Weights of a small contrastive image-text model.
Model: 22.5M parameters, 48-pixel images, encoder arch vit, encoder norm layernorm, encoder moe top_k, encoder num experts 8, encoder patch size [8, 8], encoder width 384, text encoder width 320, text encoder activation gelu.
Data: 195000 training examples, 2.0 epochs.
Rows from block 5 of the image encoder of a small contrastive image-text model, named by matrix and row number. Rows with one number within an expert belong to one neuron, the router's apart. Each number is 500 + 50 x the weight over its row's rms, rounded and kept within 0 to 999. All counts start at 0. Numbers have three digits each.
Before each expert's rows are labels from the 100 images, of 14976, where the router gives the expert most weight on average: "strongest on" is what is common among them. Only what is clearly more common there than usual is listed. The data: rendered made-up planets. In brackets: how many of the 100, against the usual share in percent.
# router: router (encoder.blocks.5.mlp.router.weight, 8x384), inputs 275-329
# up: expert up (encoder.blocks.5.mlp.up, 8x192x384), inputs 275-329
# down: expert down (encoder.blocks.5.mlp.down, 8x384x192, transposed), outputs 275-329

# expert 2
strongest on: banded gas giant (95 vs 14.4)
router.2:510433532526502605493520507461427518466535506566541454529574410493515468540512434484356585440490564499495499488485424502385533488539503486471484433492475512522542542
up.0:508559497547473420503415544524505633559586520433466518558495493475495499571510505520504472563456529499431427531557537482580566496470470491504578537526554460428502559
down.0:415528499465571579521400630577502531436460501540539515558498444460442506470510491472500573488542510529445508505590477507531523530567447444590456405501485533460512422
up.1:410603558491490525492549526505577502438488551490576490481501513505415470439476546531505461557453423544429489490527454488418537535503525547508539561501530490420427422
down.1:479522598466543462573524535547497533446501548543443529430506486561433504435462553452477503483495479514501464485487450516493455475493527526479546516542459441476453425
up.2:506487472432456536512555515491502483392461506533501443456638511526497507403454455475491492454582535515432462567475467607531460490565604517482464460430465450588560513
down.2:530495388482493488482555507571500442520439413459584519524452468474478482487478406573512542448541496536495505487504462516446497506519489502517462469475539498597635534
up.3:489468534512494376474435530491448623509488503461474590509589507445419495490518513489461421538549526424520450440529557540553481452440435444546535490530575406472465435
down.3:487437534523440467551555477475463539498515514503519524496451472621525516467567418425387529505643599430515482498535390503447463447491547463499493441500572499464494508
up.4:473615581512599482515457512484541543483532523392508559448453528483440392593443479494508503525424539459461501460483515631594534476556450394583533599469549475499484557
down.4:529528562514545531515510568474417484569527521531480541458518516414523483580472504443493558483544511458559415533538542534549505451487415386513551511482552463491546522
up.5:418573558529517422555486413483482559451394592430569517521421525436452416508457529530542424610462478552456557480473499564584453449617490445576563559489661457458441531
down.5:468514450510581539489617470406518548518527480465503518567521457505501400495461423477542563452406502573430525487361495517408536498572552461457504561455547604503456512
up.6:440572590453552439599489557459482586448569500494509561538520525445428377510528574496421439583540485515475568474498569579461486398525428443517614522374550434464427459
down.6:542429479516447409567486527477387487542488471534543501535417514524534454495594516542491391537547608378525416484476482502437469584493469459543444550572573624561504551
up.7:490598545500573408541540483551529601517467512424457515466444530550431520568479489464545444502467518466414491474486479523519480489493464391544565622493493512584456441
down.7:478491512509519548445446538488514578351527544514534655539540532467441470545587513487482493495510515538460505428466595629469465446469474477543568442442618535425459487
up.8:457583509489530486572489427503551519446512567479586595480409545443464408551476581530523433556439425553507588513447493478490513487511491507525517535417530555467426495
down.8:530516436424505536466632445478391564557461485612574475478561497501629477540536481528483478506520464477451452472422505548437574509543469384497487609458441592564489538
up.9:428527590501494486522461514510440491401416560465498499431563535520358422467490501462516428568494501481499495477494583569525539504557420424462509579495528427502435444
down.9:577497459502529510499468545414522465600572417495523537537421501469403438511531413618573516535437527487502441532480486471499507427515458528484561566526498582442538541
up.10:480486571537545442583442478472431558595507511467474499505461473428453438548516569525537521534488475560480457490495534498446481539467388489516540564537508520432421531
down.10:573455566482477469523504522519507446482471388469545489479537563520399448504538474475557451491493512517451507459477506444535532449521483470430511502530444493493536556
up.11:492576619571511481612462433485531524427496510454491527457426517427488462575556563574507524616427399448522577552463522491524469409532449465449617491460541448475410540
down.11:478433559480572362544442544423493491530509512445565543552467509518549501528555470493513587556616550447486560407463494469554531327551494436513468492484543524503484475

# expert 3
strongest on: rings (100 vs 33.7); ocean world (83 vs 14.4)
router.3:506445452511501477560432615552476435511508539526414492476492522560461503453533487476472441398459506530507473394517457431412431624461510516470469519540463459455519479
up.0:591528435561559561535443498501531549555594578375529461478487447513448502530490537519408454486336519544556571481571411528469465604414483504411506521566559489450468602
down.0:562456401533484573461511482381547500406536461543521502474466454502525538377411501504462434453496487498558501511449460435429475520476604551390516499478486519504550529
up.1:489508509524530503573520477514582508466504502431630507505538477464408501531423575497424523478428472477516483512507525516493536504460523462600593523505462493499398538
down.1:464498446401456494499432526576492459622475522569480593508483536469508426530460501528558448545508481569443501514453504489535508431573468494467554533394458456533483446
up.2:424568587505574500501503465529512652480561476513464451528557511414577480540471581483511526540499529494442480537461493630529497508546430434508548468482505507536428561
down.2:490504413517472566440499349526572541439540475543558388418483503612509512479500522410490485434476477468458446470525454435492457450443489504430515510540360587465554459
up.3:503518449553487499489458494532522553573551451437548455519464496527511409508464419565496510489334514474500484490480424448479518576363581515495484552527530586471506544
down.3:593543420591561556411485494351536433527539414489502500563583449437505584510437513475420476534435527543558549541494416510410508572442535576391510524434529558479489535
up.4:499559407516409442426528526568500437493465477460537500568544441506564538613482410523506479435494581449491429451618500443509534488444529471498472445534500534465560533
down.4:487416494571593482503435472456550493564518504547467514615528394443477556474530507474551392482479454527512482553519475568360502461476454570443498521527542460562464500
up.5:493537578502540388540453573564512524512495562505585534552563484462441550548463547494459471529515523513495510613550568480492414472494526504483558458496444523572513450
down.5:473540525576496558534490497372429477487583516550541538465408462502498482546405474539460506471386537538529552507503479503458465564506618555464453523523487510467554516
up.6:529580468570513525489482493534579529512565528374519442483497436495519554531494454475442471528391533545490509458551484511514470617399521517463497565543505517393506472
down.6:547468466547549565456453502468563490529581418505464504481524517549452500533399498460439529511478546480549530556428443518432457501410538607408542564489507516444496463
up.7:482591518585547514465504524501466539432612499465543488541531372456476450529490487524471579483397478470533555521480526506469568448562524486511540559466557519448424541
down.7:577443496471460533480457438510386419464440506538521542443456560523454438560592548535526534489535490450478527487480532555549489444512495422525519515499505554437499502
up.8:511558568492503516572483562540502479427418492505456423393469535522452508488506519516542490484532504506360427501490559547564500462597420449563572551444472429499505482
down.8:464510457489524420517450557412464522597566472470571567535499549539544468471600485479490453607603506513521476412547497544459521495483454521430454483528501518500508475
up.9:511536577493523461536447521572486525478357536550486520420473457493397497508535577482526454547448459446405453475455577525462448510617508440541593501462428454456518495
down.9:510393489518482437484515560462411487527547454545476523534514525500500484442651498502482519548644492510467499418530453570556506427504478480552505442527593559554544521
up.10:457493500529415466515514537529505517518525445449601512557505412455518445568475419431489485498523547504477448516555473452575544434484411424564497497528528552586518498
down.10:563424548591614493429452524529501525527561471533518498497575502435551573553496624610502515510439555541396457465519459517432474519521434432433475514534600412526419487
up.11:565524443553462547497600525471625474512540478429563494470521480487513479574521407487438557479419541508453519551533479460535461511485528455417523460437489540519521566
down.11:566506498508421469520506458520446545637510534507486500521546551534527462533561564531522483442486443526549516476486593497460509482461400463509549466466582521392514489

# expert 5
strongest on: lava world (100 vs 14.7); crescent (77 vs 24.6); moons: zero (74 vs 25.2)
router.5:399544645491524446487504488526402659524487575468470528523396564486553437462462527508507493529499496447497501552419521530529449527588445448670505437459560542484425489
up.0:552472473484536530538480499444610461415526527496594415422509497540415580505461444520390471479480567459541488433532513474516492549405491458514540598534505465508573533
down.0:379467536544600497519539461485417573532498532470554514513495499528525488443512483508523480577564482457478483503509436563516490588513579551512476559498558430573408525
up.1:516605494466424460436486508568494454542421490481528507526556450533468484475454470469504497483491468544478436499426477396505532507455522570526475457539469571531546521
down.1:465457494520568555468429518498440611540596537580481509502452487468484448407473533496491559529580530441591523545459457457501497444444477501525513465555576493539482503
up.2:642460488512496535517472536614472405493454466529511489436584497522537413520574469541485580429465411470497490495491490417453479477465535504396472524486435583537560549
down.2:556548438534460497520542502451557437473532409418570480578511477509451449603570431574483535453512591528481536514516530602498569494477532501475509468564455555491584511
up.3:490571448466464454458497486603465489530358438548464538511472550611499442425487452489575450495485484532447455490453482501539477497476612563514436486449450558545524451
down.3:425480579466504495396500559578407549503468517510479496430530507544516516358465497430539503491574489465501386466520474471496394527509518479570451551495510464549528403
up.4:456611543517582482492436575528471558452484632460493445432450439518497589500404529481472384564528576464423466568543479563550465526543466415604488523445586418497435469
down.4:626411421416489437506540582539530505544532452437534436516525582598465513479532465541546525548485450494511474561542584437484486546404539556382534490552468540506566464
up.5:495516559456537557495570614477545585476413513475493425413495353421531485531408438469417503469506548529397520537536473534537447534470468437542507545508527438559485459
down.5:473443518496532459494526502455504536506470514500448522446490533503490536465589479460634523429491437484571439436489539394439434525519517511534454506474486522459486531
up.6:555520516609476522458482435424582462405552552472499502490600464427522472529477578599520503588463485584493491536542536564567602426509479545503575634515582457504492584
down.6:480463447527530479503523476594560439477527446531513506525487532454484496595502503569487580529483449591564565463511501449544587487533472442464515533484462535451493532
up.7:520564490494427466456485459505488464570391437537501491525502501519485449493446459487446540496489520552452515504536488469519474441489597582435503522497461616495509498
down.7:450497565507528494385478503531415573478541487579445503483510486548524509371453560367398493468574473470529405471535387415531399545486535503547439512529483481591507489
up.8:589461518475567513620451564471534415458497482518479461499503541515408449487520520516439483432471441536521390472490591465466504549487475480496506553557493457506451507
down.8:571435456563432451518499462498495408524527578485555455493439535539462527491541531482483386466491508427514532470519495579530552426470508416468412515552423481534488458
up.9:516496537535534495496454496415509507525560469513512525477577484456479571554468468598479471545456475528528505524453565496546504512522431514407473579510504467473541504
down.9:584509507522527470606524559474477523559572433548508498543451464516428522418547540568422455455510491462502571470490472493475563516556561525451460454408548541607379532
up.10:624372437531429565547537454532513394499576427451527458466608479485495506498556468563455557407465483474533456495420433459429492519515551511420452502499417487545539547
down.10:578522435549435482532478447479555431473524459404585467507516488497515504601483421492478503477479528489466522527452542579506507505444586469498445480583477571578564509
up.11:473496592496525575560473578554470531452480538532525469462444472486490473513490542459504549402467433409477450432428498517422535525537378387557645496442429513479488462
down.11:523491522461525483484426455498549509421471457589423577493524541511497559430550564408528507570569465526512495530474484462432449525527542623504510454487500387505474477

# expert 4
strongest on: rings (97 vs 33.7); crescent (51 vs 24.6); cloud-covered world (39 vs 14.5); kind: cracked ice world (37 vs 14.1)
router.4:508516533457469524528529485489540466478489550560530465435585522477489569540400541485536421488506374604497509553519484520570564456543483545449492550473500509548505452
up.0:432556453551502415465503525510463574523466517463464415546540468479498494557409449467527557445446511481438435516517543569490518609345463501504403553572529509493561598
down.0:435539525518545490479425546511449483464553550553490496509496406509452364509504565499524572504486407579446477570378492485407556536535426562525532514524501438488460458
up.1:478487388541473494440498513494462523500452512481522493581478436479560439590562481486506559465515606428495483459445457460542426553483476452527360435488521584532522556
down.1:455480350468448450472437458531483461532449548479439602513526478507521629459541551459587480497487541454518565439619599401531543490473544507505512471511458413576581543
up.2:511501450513367505356551414491413547551470462424531487552558476537553520536493412497547533457504560483476444413487479441580506518541505434591464502521529483487587568
down.2:554483451479466511415486421555485383493439445424461476510415559601578632583520470545527563517468512560490482543496421410550460499622555500456439453490433519536462437
up.3:482518412554550502499507541502471504524604555447510536517536440451464476516425492512499532479412519486506483524532509499508520482470498568456405573477527445486500640
down.3:402549481494403480491520503491434526607522494605491412481459579478441363463530566438436567518510391474527518554467464504450496462515507590507553432558459489546382420
up.4:498505439505516515434522525509439577521502469389416502511451387457497423532525448445490555436471663421502432475494489486466459579467433462554431511569489524481501508
down.4:441592497435426475540419592477517521521569532583469422557514401546539620462519558462524478532389557518488453382531472424491512563451466580500553544564482479503456435
up.5:452496469562494496459486506456486509538506492510472477509635499493530370548514467528495534555501522492504442440513515454542546579458443418567477551510525498471542535
down.5:469534430509491545574507561525534479583472422496452531475323571511537481544487465464464442487453457497476468483552486360448540584504496420472459503519472510482545501
up.6:509514520489474484546378485567445507500500492516430516438458575543479482436521506406572466461479459457508443402455526448550471542560444517523521472474410461514439489
down.6:444420446422510385474567499513410470543520447582471562586474611485510496454637460485564465459506470484565419498556477548470511502453478546487487399618444591504606512
up.7:532514535506458448519505530574477505478482534496438486432414524583451463471497499424530458438469498474453413447454543435465432536522515474521485507482466573491457471
down.7:501442573462531444496462467542451467451460425616415602600517602479451483444593553487576443490464452532598488491523552484492487490474443506499606480574491481509541520
up.8:529503445494492509440547547430480529556462457434563511493537519560467506432443446506526461451517588474442478442522446472426504542508531468490443588554502513557508479
down.8:550439505524497613541449532511558515389531457515578402434534517497460539510505479479366468522534499566607581449470428457478497443540562628414585488577458501513440530
up.9:491484431552504378407488473527455524584472428424537512547452402483552441557488461493505520458532577507516489468483500515509529515394519468531441476625520575553577579
down.9:567405414495463435469535513579487483462514440420421532601559504502530520463572482466479357513598546487563463415544485443579475445501543584570493448556516510564498439
up.10:500502440505443465423574432465480519497327441372497507532473459530598500605518421552418523525586556447460570458487464658539455485417505471521425573556526534523489565
down.10:517480519416474314504619539539496386514437457446462500556405492433520477494553475569465461584546459569523508526467448422580494512456485457547560502478457552627514515
up.11:495510423552499473473462548534442568477531533429482426554495413459498375560386524598520526460403488515447390517558508552497531574383500507492502552547484441489588630
down.11:478506541509505576566452548479460525561465489516527527491544503414524417447491469515480512535478464573458499502501474530511536512492502508548562474504501471497439468